{
  "model": "spectrogram enhancement model",
  "task": "enhancement",
  "pixel_unshuffle": 2,
  "upsampling": "nearest_conv",
  "beta1": 0.95,
  "shampoo_beta": 0.99,
  "adamw_lr_other_params": 0.0015,
  "max_grad_norm": 3.0,
  "final_lr_fraction": 0.01
}
Rows from block 4 of a small spectrogram enhancement model, named by matrix and row number. Each number is 128 + 32 x the weight over its row's rms, rounded and kept within 0 to 255. All counts start at 0. After the name is the row's rms in percent of the matrix's.
After each channel's rows are labels from the 100 clips, of 14848, where the channel reaches its highest value: "strongest on" is what is common among them. Only what is clearly more common there than usual is listed. The data: synthesised sound scenes: up to three everyday sounds over a background.
# conv: 3x3 conv (model.enc.2.0.conv.weight, 96x96x3x3, each kernel summed), inputs 0-95

conv.93 104 [112 118 130 117 114 107 125 164 145 111 103 105 110 137  95 100 126 144 149 137 105 156 128 106 143 143 224 105 118  99 188 143 151 205  86 162  63 175 126 147  99 155 113 116 122 131 142 155  90  70 140 151 124 123 122 142 156 157 179 125 100  87 159 184 128 131 136 133 128 115 145  88 156 164 136 112 121 117 221  86 124 191 150 160 128 160 136 119 134  37 147  59  73 125 133 147]
strongest on: fly buzzing; first sound: fly buzzing

conv.90 098 [ 75 139  95 163  97 109 106 105 146 170 115 135 132 128 137 130 106 128 148 160 188 145 185  75 128 145 119 123 162 139 170 114 163 178 177 146 124 118 119 115 157  80 141 192  52 137  82 156 118 126 166 132 117  50 104 152 116 140 147 126 105 216 166 122  56 121 173 161  71 131 142 141 160 136 121 122 110 173 133 149 116 144  95  90 106 140 139 124 159 121  67  64 131  92 102 139]
strongest on: reverberation; text has "room"; text has "reverberant"; whistle

conv.23 099 [177 125 149 128  68 168 136  81 170 103 139 141 125  98 145  88 145 153  75  86 139  71  93 102 118 110 111 130  79 103 128 101 196  97 147 159 114 154 108 108 147 109  91 138 101 123  68 145 167 170 127 208  91 163 180 120 129 113 127 113 102 166  94 205 106 127 157 119 150 120 125 145 135 157 168 113 126 188 116 145  84 148 177 121 172  84 119 161  80 100 140 162 163  84 135 109]
strongest on: explosion; first sound: explosion

conv.50 105 [147 119 127  65  81 154 173 124 140 138 121 127 111 169 127 152 105  94 108 166 114 115 177 116 129 113 161  79  46 135 151 134  97 113 171 116 115 100 125  80 156  82  35 104 137 148 179 148 106 133 103 148 103 122 165 137 150 146 154 104 197 143  97 149 119 136 131 164 141 109  97 130 114 157 165 117 125 145 178 181 126 204 100 138 124  71 171  84 176 142  99 121 173  78 166 109]
strongest on: reverberation; text has "room"; text has "reverberant"

conv.73 124 [130 108 118 120 170 122 122  90 145 116 111 101 121 173 154 135 109 133 126 134 159 102 141 139 156 147  85 152 189 128  63 131 161 105 132  98 121  93  99 151 117 136 172 116 158 218 154 172 143  92 134 162 101 172 160 122 109 118 124 142  93  87 165 100  93 236 121 118 116 136  91 142  92 140 196  71 113 160 177 132 163 153 100 115 112 131 181 154  78  98  72 102  87 101 102 106]
strongest on: thunder; stream

conv.84 112 [ 95 116 114 100 191 168 134 132 131 112  58 159 145 154 113  92 111 173 140 149 113 111 105 104 185 156  42 129 156 126 133 114 153  78 129  93  84 130 118 106 162 145 124 145 119 163 171 173 138 120 159 161 115 133 153 125 127  89 115 160 148 158 171 125 151 156 110  69  68 145 136  82  88 151 163  88 127 159  45 165  99 140  92 110 203 176 119 144  81 148 127 164 149 127 125  92]
strongest on: background: none

conv.54 119 [113  93 137 176 118  78 150  97 155 179 149 101 176 100 156 135 177 117 132 163 122 123 147 111 147 169 114 115 147  74 151 102 139 158  79 144 124 154  95  78 107 128 180 109 155  94 115 159 166 103 150  87 123 197 166 148  48 131 132  44 131 117 172  77 119  50 119 164 153 154  85 106  88 108 126 134 168  83  93 116 122  98 126 130 125 147 119 104 114  72 111 109 150 130 111 177]
strongest on: crickets

conv.1 088 [147 188 132 148  95 133 125 153 129 163  76 112 162 138 102 164  92 165 174 125 101 134 128 120 102 157 105 201  76 113 112 149 152  98  92 175  90 164  93 148 126 124 159 119 155 143  80 119 128 128 167  91  84 189 184  92 125 114  87 145  72 106 111 150 147 160 148  77 146  94 115 138 165 185 152 123 161 118 123 110 188 151 104 115  79 171 157 120 130 119  95 177 173 202 144 104]
strongest on: thunder; background: none; first sound: thunder

conv.6 086 [176  92 120 189 107 161  79 119 149 171 130 114  95 155 146 126  82 127 118 135 112  87  79  81 141 107 143 133  88 123 127 110 160 141  94 167 166  99 101 110 198 146 157  86 131 131 130 128 152 100 127 218 136 157 181 105 127 128 156 113 129 103 143  77 214 154 144 161 165 151  69 139 126 111  60 102 116  85 144  81 164 146 154 160  95 108 137 135  73  87 164 132 161 138 130 104]
strongest on: car passing; first sound: car passing

conv.48 082 [118 115 156 110 148  73  99 138 167  80 173 108 141 104 150  73 103 164 103 110 128 141 160 110 174 111 118 118 155 159 172 110 149 129 105  54 113 133 137 201  82 156 134  96 101 168 167 140 106 141  66 144 144 167 167 208 130 140 145 125  96  90 145  85 125 102 157 129 144 181  69 106 112 152 156  91 162 163 146 129 120 179 105 160  95  89 181 137 147 138 170  76 148 128  95 165]
strongest on: chatter

conv.68 093 [159 142 130 145 125 162 119  85 102 138  21 163 101 137  73 133 127  84 114 197  87 154 128 122 182 123 117 104 170  84 147 144 184 112 123 105 144 124  71  98 157  91  87 132 101 110  88 165 134 159 176  59  86  96 151 134 137 118 137 126 154 116 157  89  85  77 176 159 147 117  88 160 116  93  80 143 162  92 170 143 113 165 114  98 124 165 135 119  93 116 133  93  87 136 144 138]
strongest on: church bell; first sound: church bell

conv.55 103 [ 96 139 148 171 127 164 113 122 102  87 183  85 116  99 146  93  96 183 105  58  94 132  94  71 127 159  66 189 154 119 143 116 109 163 140 131 107 136 208  96 117 159  98 175 123 114 146  82 123 165 116 144 118 158  96 137 165 163 164 104 133 106 145 170 151 146  92 122  66 174 108 131 149 146  81  80 137 100  91 133 145 131 171  71 152 139 127 118  92  67  95 112 181 133 142 121]
strongest on: stream

conv.94 097 [110 190 168 140 125  86  82  85  80  70 101 105  90 139 118 174 105 126 140  83 124 187 135 162 148 137  91 118 168 130 154 150 138 111 126 114 132 113 125 132 134 106  53 122 151 165 148 148 135  88 143 117 143 193 157 141 124 192 179 105 137  84 146 135  76 106  81 130 139 188 124 188 138 119 147 178 181 121 138  42 134 109 144  94  99 145 132 108 103 123  89 118 164 175 113 164]
strongest on: number of sounds: 1; background: none

conv.69 097 [128 151 129  95 134 164 139 116 139 141 110  92 167 139  81 148 109 200 189 136  35 152  93 165 142 187 106 143 129  90 130 148  88  88 174 179 104  95  87 141  96 145 147 129 176 106 115 189 110 118 110 101 138 186  91 184 145 131 100 128 124 183 107 158 117  91 128  71  92 158 120 131 139  84 162  93 148  81 158 125  90 125  81 147 107 125  73 105 113 121 112 141 123 112  76 106]
strongest on: wind

conv.64 094 [173 123 138 149 136  95 131  65 139 163  96 133 172  78 144  78  96 117 101 161 173 144 114  89 191 110 150 132 128  97 153 107 170 113  80 114 104 108 101 124 159 166 116  79 126 129 143 114 191 106 109 165  84 185 121 121  96 187 134 162 157 137 131 112 136 183 118 177  94 135  87  84 134 115 148 103 130 151 117 162  91 141 120 186  88 105 140 133 151 154  66  79 204  75 112 135]
strongest on: reverberation; text has "reverberant"; text has "room"; door slam

conv.32 092 [147 140 146 126 167  76  79  94 169 121 130 174 149 163  85 133  86 128 133 104 117 127 164  95 174 136 140 151 160 123 159 157 104 134  68 122 156 128 126 111 148 156 170 183 145 135 119 183 125 130 121 110  62 187 173 154 154 137 112 122 110 158 127 127 152 219  96 112 111 154 123  95 187 110 182 114 119 188 185 128  74 142  94 141  95 116 129 112 110 100  43 123 110  87  99 149]
strongest on: stream; crickets

conv.95 082 [132 117 100 114  90  87  79 147 174 121 118 122 126 154 138 117 100 141 171 193 135 111 178 108 143 160 114 134 149 177 163  89 132 149 133 161 134  97 135  88 181 134 166 106 176 136  65 142  49 120  87 106 124 146 107  87  68 140 142  80 147 166 116 165 143  75 118  55 120 107 114  91 131 147 120 176 149  89 161  76 115 131 129 126 126  52  48 101  89 138 117 123 123 106 124 152]
strongest on: thunder; first sound: thunder; text has "car"

conv.80 099 [134 120  87  90 148 120 137  92 124 163 108 158 120 179  71 133  83  62 148 166  90  95 107 107 175 114  82  95 169 135 120 128 125 149 102 116  95  83 116  85 149 145  93 147 137 179 123  92  86  77 107  65  91 138 124 129 124 172 156 153 100 164 171 116 144 192 128 102 106 124 109 125 151 103 148  69 157 108 122 185  94 176  54 137 148 137 173  87 166 135 119 143 122  71 119  90]
strongest on: church bell; first sound: church bell

conv.14 083 [147 137  96 131 139 149 135 123 146 135 128 126 180 162 106  68 160 121 197 164 118 118 117 123 130 251 129 137 124 155 160 125 143 141 121 151 112 172 147 165 138 136  87 112 118  97 122  83 138 117 183 140 100 172 114 164  84 152 159 135 186 151 155 141 113 187 122 102 108  73 157 113 130  93 151 142 112 170 185 147 107  82 155 138 153 143 132  69 134  58 140 137 112  73  65 153]
strongest on: car passing

conv.33 113 [ 88 158 105 106 156 165  97 121 108 156  94 185 104 179 135 162 133 144 130  97 116 121 140  74 152 161 175  85  66 125 148 114 121 107 151 102  90 172 187  87 154 105  85 134 137 122 142 146 163  64  63 132 133 144 124 145 124 115 111 147 106  82 176 186 113 151 123 140 120 142 159  92  86 173 225 126 122  75 103 156 121 115 122 146 137  83 167 152 146 135 144 101 139  61 100  94]
strongest on: reverberation; text has "room"; text has "reverberant"; background: none

conv.18 085 [ 89 103  47 124 115 160 167 126 149 141 137  62 180 123  98 104  85  55 145 166 125  91 150 118 145 167 127  71 161 149 159 156 153 128 128 188 149 120 128 109 120 161 107 129 120 120 129 132  91 140 205 148 147 111  96 131 114 114 129 112 161 167 151 119 185 134 136 110 190 108 129 108 183  83 138 148 122 101 191 105 134 160 131  99 102 151 183 104 141 107 144  57  66 132  86 150]
strongest on: fly buzzing; mooing; first sound: fly buzzing; first sound: mooing

conv.62 120 [154 160 151  68 197 215 121 131 161 115 117 137 130 188 138 109 100 159 128 131 106  94 183 144 148 127 120 135 125  95 114 130 145  78 138 132 115 131 140 165 119 139 171 192 143 155  79 186 151 145 166 126  87 139 116 117 118  53  96  93 147 135 158 122 154 182 106 121 146 111 142 150 120 137 118  84 104 110 138 130 124  90 102  23 106 140  81 140  84 117  71  60 114 137 137 115]
strongest on: clock ticking

conv.21 106 [156 139  57 176 150 137 125 118 194 130 151  86 138 122  83  82 125 129 172 140 125  92 177 181 140 189 113  68 130 160 142 134 130 133 168 126 135 130 141 195 124 106 118  77 109 125 127 144 154 149 168 128 165 170 205 137  96 210 167 132 135 165 162 141 135 100 133 126 146 161 123  69 133 138 140 123 162 172 184 120 111 130 144 102 153 108 125  99  72 132 152 187 151 133 162 178]
strongest on: waves

conv.70 104 [110  92 102 117 176 111 115 150 142 130 127  69 152 118 168 134 117 150 121 105  84 108 101 127 147  77  95 103 157 155 122 110 155  78 110 150 126 165 190 126 121 174 151 105 140 111 119 177 110 175  93 101  99 182 165 189  98 113  98 105 140  94 115  81  79 123 132 151 114 131  79 164 109 125 162  51  85 155 151  67 181 153  67 150  97 153 118 147  59 103  93 149 158 122 119 173]
strongest on: chatter

conv.38 075 [155  96 138 192 190 102  96 128 126 118 134 162 150 170 144  76 133  92 162 147 152  88 107 189 170 119 146 124 187 165  70 182 131 117 125 145 127 115 100  93 147 115 172 121 137 145  97 114 135 140 133 113  85 122 138 124  98  91 139 113  95 113 124 162 153 125 113 127 113  92 112  58 201  74 139 133 119  93  93  51 133 138 104 147 111 144  14 101 131 146 129  94 142  97  95 112]
strongest on: vacuum cleaner; thin (high-pass)

conv.39 100 [183 185 132  80 173 160  88 140 157 156 129 122  68 122 110  94  68 105 129 139 125 163 145 165  91 148  94 132 130 142 148 208 125  93 112 181 170 165 115 114 134 142 149 129 132 182 141 107 113 148 143  74 109 159 123 119 156 101 140  85 107 142 142 137 159  94 134 111 159 105 127 182 136 162 156  72 173 144 158 175  95 203  52 128 107 147  86 154 101 180 116 138 113 174 145 122]
strongest on: howling; first sound: howling

conv.57 121 [151  49 106  70 143 102 100 165 130  85 126 105 117 147 133 135 152 149 151 104 142 130 116 121 152  87 111  70 154 153 114  94 181 151 149 122  86  89 129  79 114  53 134  83 110 136 171 170 179  61 109 127 180 136 111 157 155 129  81 160 107 106 142  99 119 116 161 124 104  79 116 152 142 131 153  95 145 127  92 223 122 114  76 122 117  88 157 140 145  62 172 117 127 106 112  95]
strongest on: reverberation; text has "room"; text has "reverberant"; background: none

conv.20 099 [128 128 118  72 142 174 118 105 112  73 122 118  76 137 133 139 125  78 149 131 133 127 177 145 180 124 180 108 116  88 112 117 139  70 189 162  84 146 161 184 107 150  86 151 126 119 127 172 149  96 116  99 114 173 151 157 114  70 110 147 179  70 146  94 148 170 120 150 189 195 150 160  69 131 184 130 134  88 156 104 137 106 136  64 103 104  71 133 106 138 164  97 124 129 142 145]
strongest on: clock ticking; fire crackling

conv.87 095 [120 124 123 112 107 143 117  98 108  99  76 126  99 144 119 127 168 123  98 101 146 104  78  74 115 183  89  51 124 124 117  73 136 139 141 165 110 122 149 146 108 112  75  71 145  89  76  99 116 104 130 108 152 110  83 146  72  93  91 179 161 165 133 141 154 147 154 210 138  57 110 188 141 117  96 139 140  76 154 116 134  85 177 135 200 133 147  99  98 122 139  88 115 148 145 146]
strongest on: car passing; first sound: car passing; church bell

conv.86 093 [ 99 165 121 120  99 131  60  72 168 121 114 120 142 185  60 112  98 173 106 119 125  91 168 145 139 147 158  92 157 140 159 141 146 113 153 105  29 102  69  97 117 145  75  99 145 139  81 145  65 154  80 103 128 190 140 122 117 140 134  79 165 112 140 153 183 113  73 139 135 141 136 109 141 161 168 122 156 143  87 100 148  88  96 160 180 131 134 113 168 177 137 118 134 119 130 151]
strongest on: clock ticking

conv.65 095 [107 147  68  93 131  77  85 106 136 113   3 117 178 165  86 166 117 136 166 185 137 125 111 140 167 113 110 113  95 122 150 142 112 133 141 169 130  81  59 112 134 126 143 162 154 175 101 153 118  79 124 142 127 116 120 125 104 160 155 167 101 141 137 136 112 170 115 121  75 151 122 149 144 155 162 175 108 102 116 111 103 122 210 159  98 118 111  91 135 162 201 144 172 134 140 108]
strongest on: wind

conv.43 074 [160 155  54 146 127 161 130 114 154 145 117 178 170 132 137  78 129  88 115 166 164 130 119 152 187 162 162 160 110  99  62 144  97 133 172 102  58 148  97 141 120 133 154 106 135 103 136 141 151 113 107 134  74 156 175 136 193 185 137 127 130 103 150  96 118 123 181  79 122 109 118  19 132 108 146  89 179 160 157 105  69 144 135 137 146  84 151 141 137  92 110 106 109 131 118 107]
strongest on: background: none

conv.60 113 [163  96 127 137 119  55 122 114 147 121 133 124 153  65 133 120 155  61  98 161 109 120  57 161 162 123 162 104 137 111 174 154 145 129 121 147  83 134 122  80 146  86 132 119 133 130 137 170 137 129  95 141 146 164 178 158 129 155 138  74 174 105 118 114 155  44  93 142 152 133 143  75 160 160 178  88 156 174 106  74 102 144 131 156 192 143 159 117 188  70 126 147 162 113 127 171]
strongest on: crickets